Weights of a small self-supervised audio encoder (BEST-RQ).
Training: adam_atan2 at rate 0.0022, 11100 steps, batches of 512.
Data: 39062 training examples, 145.5 epochs.
Rows from block 4 of a small self-supervised audio encoder (BEST-RQ), named by matrix and row number. Rows with one number belong to one neuron. Each number is 128 + 32 x the weight over its row's rms, rounded and kept within 0 to 255. All counts start at 0. Numbers have three digits each.
After each neuron's rows are labels from the 100 clips, of 14848, where the neuron reaches its highest value: "responds to" is what is common among them; "loudest band" is the band of the loudest frequency at the time of the peak. Only what is clearly more common there than usual is listed. The data: synthesised imitations of 52 everyday sounds, one a clip.
# fc1: MLP up (model.blocks.4.mlp.fc1.weight, 640x160), inputs 54-107
# fc2: MLP down (model.blocks.4.mlp.fc2.weight, 160x640, transposed), outputs 54-107

fc1.251:077118133145131139142127170122148099099130070127110108143134099155138152104121081135147202111168125122160102109149114182133124175137156125130123115077125097062186
fc2.251:173150143148121135145099146189162115171121141182189159165144116159139155100055170124127072098128073138098094099115170114168110112131127068128137156206147135157112
responds to: reverberation; text has "reverberant"; people; speech
loudest band: 250 to 500 Hz

fc1.55:126117120165132182116104171141171064151137087151136129047154124143074091094146117132101143114142144161133111126139149213130092132133079119138119208118085188146031
fc2.55:132136118083144131137109053160132104054149183065067169155173148057177097088122195159054172098116083105155159099075147137131214153093097161083111117135172138164140
responds to: people; crying baby
loudest band: 500 to 1000 Hz; 250 to 500 Hz

fc1.129:125058084151117119167105100091133113164073166117150169150163159118169114172094136124092099133124119075138161162118126114059118085099138156161109121122130131048086
fc2.129:063172090125140131200061134155152121164080104110115047115124108135124139122095140148167116167103124123202120098061124084090136172187077160156123133047132147156196
responds to: crying baby
loudest band: 1000 to 2000 Hz

fc1.551:084165101153127129143128097137178096112119138109143104089098070123104168125094147092044107060098066137144119082059146121151116150144142125196153178115169205127092
fc2.551:158155098095130167121192137119158123132135119117141159117152058087087166174121114166094115075109159152139073126118157173113151148125168079121099103149095185155075
responds to: household; coin spinning
loudest band: 2000 to 4000 Hz

fc1.538:122091055181104161152132171106098125142097122135128158167111069168106115117177052110087141104147126186111116132066064151109108112132174097183106061113130105116122
fc2.538:152104061124175124129120127058149113098130123131116127135059128128144093159135144135073126171126146134100162168082135096095151120172066133140111125151131105135125
responds to: reverberation; text has "room"; text has "reverberant"
loudest band: 500 to 1000 Hz

fc1.447:118126129083122107123130106087176065176098114129136109132108177132111176139113153074119132105186127118117153129123215157124121086148122144155163083101093134119085
fc2.447:218126094172178139110154157198123159126155116120104161173129053128097143153082131098100185130127124130137092078116067074118134145156145066136112134130146146122149
responds to: household; typing
loudest band: 2000 to 4000 Hz

fc1.604:068114137118121161091151125101149102110161110088053149057127149151163139150149067079136143122111188135148199146185163165109099081187106149111135135123169169124092
fc2.604:158135083105152156125182121185112135161129116160109123140116140120136037136118137115142142161104119138136101116170067072096178132114095209090156097136056093108209
responds to: crying baby; fly buzzing
loudest band: 1000 to 2000 Hz

fc1.206:138126153135138110121181068174136131141138125134030131109155144081137147118105103099104089085126149149145174072118053099079105071137150124164139201152156127161171
fc2.206:133125146172162181091161117169184189141151145150155167127146114090126169182127135137132082047101130108139133068166175102164117151182187108136115132168129132167096
responds to: household; doorbell
loudest band: 500 to 1000 Hz

fc1.83:115122129148148105087111132142142118128142127102109147121149118103190126148082171108132162163133119129066103057182139142153118148164098087111154142158114127110107
fc2.83:068113155138108120161102154166174134085120120125165179142114165101120140138151123144151137083053130086039167123188127098115163105149114137082122144053179163166080
responds to: reverberation; text has "room"; text has "reverberant"
loudest band: 1000 to 2000 Hz

fc1.149:128162129162120145100120089138130097120117121140157114129134095147097135128124084110066137153114093113079133111166079146187104112129146065144132152159158141127110
fc2.149:123131134104109100104189089147129152181184088103138132132124118177201088140117136185106149101113107125074172149108089166128183126181135102117111067093109118176111
responds to: machines and effects; laser zap
loudest band: 250 to 500 Hz

fc1.244:133119096100110086119094089175095140123115153121055122171140120133155079140079124078071132138127133153135124168120118133129106111136131080182085151144113069081081
fc2.244:118159125044116156111140201108143078120135189136152088131140134161141144114122173144106094141127171073157086177081151137173169160096131126138086161119055088117095
responds to: animals; howling
loudest band: 250 to 500 Hz

fc1.611:096106129110134101143140061088186102124123081159134107179154086100154111142121138120092134120170083105134153148162182115130100080116143108158182135154111127153053
fc2.611:111090079090131137147097139133165112137152108111165142122196108136160121134114207175152118155168121117106131115128168172144122175166168141051170115117104120114092
responds to: animals; howling
loudest band: 250 to 500 Hz

fc1.339:092123085157091149120123121135169141151067125115113133148174106160076147125121151111120114088113128151118071133164128116087165103139155118136135167152132182081111
fc2.339:098108095160125084196143077145105043129137113139157139127163181109139113096133190137121054115071158102118143096147077154105154034107082130103133122076085085137141
responds to: crying baby; people
loudest band: 500 to 1000 Hz

fc1.94:107132172110122157092076081121170176071088156078142155135115079111154149070121075093097180127163100145163110072133139102143127137129143110155190105089157135114180
fc2.94:146164173156071153080146110151087097120083093134093125054144120087064142123144145114128163132151179142162102145165142063120108135166109062079152127113142214139058
responds to: crying baby; laser zap
loudest band: 500 to 1000 Hz

fc1.460:129110164117093158135129152115094041125155062149148115072123119125086103053131126107114156073092186176119109113115092101174112151129087072138092143158123102133120
fc2.460:138152136153145094077160121130195181105128171116113139083098119111165130136116110235111102094144185100142092132170146093154124155194140162064085165082160151114130
responds to: household; glass breaking
loudest band: 2000 to 4000 Hz

fc1.554:065103040116066162116161168098113138146095135125143129165118132169154139133172097112137210153066154033124090073125098143102195087123170128170147121144137152080122
fc2.554:143125101133143130162097169149127082117111136170118156138149148115123157118100138146159062157150100090134113167108118131131196115137139155163112104156171152119131
responds to: animals; chatter; mooing
loudest band: 250 to 500 Hz

fc1.48:063125150074071144069107175146097074128068078069174107195098163159164089064123138090157131163154129126193144125116124110099150104096138108139149146134211106143128
fc2.48:158126088138141117132119124068122141136144128089150177113123106087160076117176165156105199133115195181138169106079142143110079158151077162191166134106075136139108
responds to: reverberation; text has "room"; text has "reverberant"; people
loudest band: 2000 to 4000 Hz

fc1.636:118146112145077110125168141163168095133132073112154083181144125058136164114101151148128187086116117112128107102119145080173115100160144077108194160111112109140093
fc2.636:200144089128133114181121145083055181155119141115073165118143166141114080162146061119178146157121083148141125133067121118103108118067161093123101091136161101197163
responds to: household; snoring; people
loudest band: 1000 to 2000 Hz

fc1.380:063092172093088152134148105175174144129088081112134132120163132107128128158172180145097125148118131096097176146108097106147138098095164098185145144148164177155102
fc2.380:106125113115192124179123137165147096154102186110128155110148095073180137116129068097128076154177115087162092093135109144139088157104113186161143179173235165141096
responds to: animals; mooing
loudest band: 250 to 500 Hz

fc1.398:099134147065089142133085081113152149105120102098118073131103094158074139076159110048103081095144155155116116097144144121143130145125116080138145159117132128091120
fc2.398:130159139116147173104132083128179080154145183151137122207123098135130135131133153145165182128188148089111119066169204115116112133159142083086119134119114107184045
responds to: machines and effects; whoosh
loudest band: 250 to 500 Hz

fc1.56:089174161116106176093094069143136131094094157124101117131180105160162172114174114074059121041134177130134109123149165152117098104138115088147149152135133148124114
fc2.56:135131148147180148149088126151141077170188138062128098163139123070145164123108130117159151116110133103071161105171139134095083095078093127106124106160107145170100
responds to: machines and effects; sawing
loudest band: 1000 to 2000 Hz

fc1.358:151115108138138145131139098048138151101120144078106090065144121113164185072093081173127160078090098152139156126150137130090077089096111121176146166143072107120117
fc2.358:101147163160133117156126130137134152149162104178146162170179123090122144112154141104218089133097177199087154116181057160075128114123182112104104162139081133115101
responds to: animals; mains hum
loudest band: 4000 to 8000 Hz

fc1.417:067097064092116151150128086166118132130113109088095093168116088157115160113102147108117069100149083143136082059076091160127104145124116087148132137114075084139094
fc2.417:135088100152118111169146103125149133083085154146139165098143086098142056163145098182136088139120174165152118148125135183133078146097190173182137104154135169140100
responds to: reverberation; text has "reverberant"; glass breaking
loudest band: 2000 to 4000 Hz

fc1.409:103081180123120061104096113128117096067142145109116119130081173124146154023121134078114130100162130198133124084090168102126203129102133102142142156151133127175108
fc2.409:144136145087140096132148089159135077145086174149150142146074190091112175140159153068083083059147191105134162082104134115123136127068099100072166164181136157091178
responds to: machines and effects; whoosh
loudest band: 500 to 1000 Hz; 1000 to 2000 Hz

fc1.486:137127158160120156169140170101129131131148137155160130181168101110112192125149129120111150140130121123181142122108172175112150129106117116157107085092067071050142
fc2.486:140171123109153133180079150139131135147134134128123115118086118115146155180172169074111135165194147141172193096156174168132158154117067134110193128151109082101129
responds to: reverberation; text has "reverberant"; animals; howling
loudest band: 500 to 1000 Hz

fc1.75:123106192164119125093139143142095118081112088147118107119103171122132122121100137156079213054141146082118124118098127141159153149078066137133112138130182107104066
fc2.75:179123126168139111100156110095081109111107167119163128097096142114118108024141053097138134110112108162127116128142173101166145120189170173045080128135087135179130
responds to: drum roll; siren
loudest band: 1000 to 2000 Hz

fc1.404:119175137123120137184089139119190127087134176145135099145161129145175182072132100114175118106165136097170156103142177132077142172114105126165147103135137179152168
fc2.404:177129113125186110081118107139124127145092197119186159123106127103092128148129161115174046120119158022121159191122125130146110124186147166135130154127153095131092
responds to: people; thin (high-pass); speech
loudest band: 500 to 1000 Hz; 1000 to 2000 Hz

fc1.318:091093088114128134134162101134176103144106166093118123122120066156173113106151090112124129083176127211165123116131149177148122123131141156155189130149195138157142
fc2.318:142082152116165120189113194130116089120192106129123140069097149141144037138131073150166156156087120080160086084112130131086114106143094124153090077102095130144125
responds to: household; glass breaking
loudest band: 4000 to 8000 Hz; 2000 to 4000 Hz

fc1.150:136134141114098106081089092147143155108073097066119121079105129098153077155157138100114103102141138136126079118088092168143168095110104111134109134154147097156114
fc2.150:123141153129154102117099125083174131109087162133143110106117063121124127153102074138130111116161092099112179146093177104147081130182127157056128112116112175115128
responds to: crying baby; people
loudest band: 1000 to 2000 Hz

fc1.292:136164178141063106119120134140084059110129089101164079211129115172126103068141108108091173136127149085084090159149143151156098112110121094169161183144143094114111
fc2.292:095125230154106134119135106162207120149141113111112117084079176142178072084124148123144138154082165143158102117069082164143137131139083146181148205137094130176111
responds to: people; chatter; speech
loudest band: 250 to 500 Hz

fc1.241:124133083163140181102090111130111168103136097153099143160084114116108147137168132135070122153185151102155118126148189094113142122089149134127115157106238126104212
fc2.241:168121138130162106132119147141162106136128133151145143094106086157149118117116137133158111102068151107105170128157132090148123119139093155179131142120000110159072
responds to: household
loudest band: 500 to 1000 Hz

fc1.546:128111106104121159189103095098101080157080101129145106111097104141088082080131108088124109118147078119162102163053186112169103091126108082149137126108118107205106
fc2.546:113072064119118095156145181132133162153148104151142178088122178093151128168176165180163109165120115073108155161144139106139095155122133144192065078114167153150152
responds to: machines and effects; car passing
loudest band: 500 to 1000 Hz

fc1.480:129110131160114137119096093172138112137080142136128126129078150176092070121157092025163120187120126103092128224138130097083148102147146156080098083093147115101164
fc2.480:116120163123121142104147157181145098133110176086143119094097135168172137101137083064100142101124074106102108093136086122183210121187133146085185120149160094138145
responds to: reverberation; text has "room"; text has "reverberant"; animals
loudest band: 500 to 1000 Hz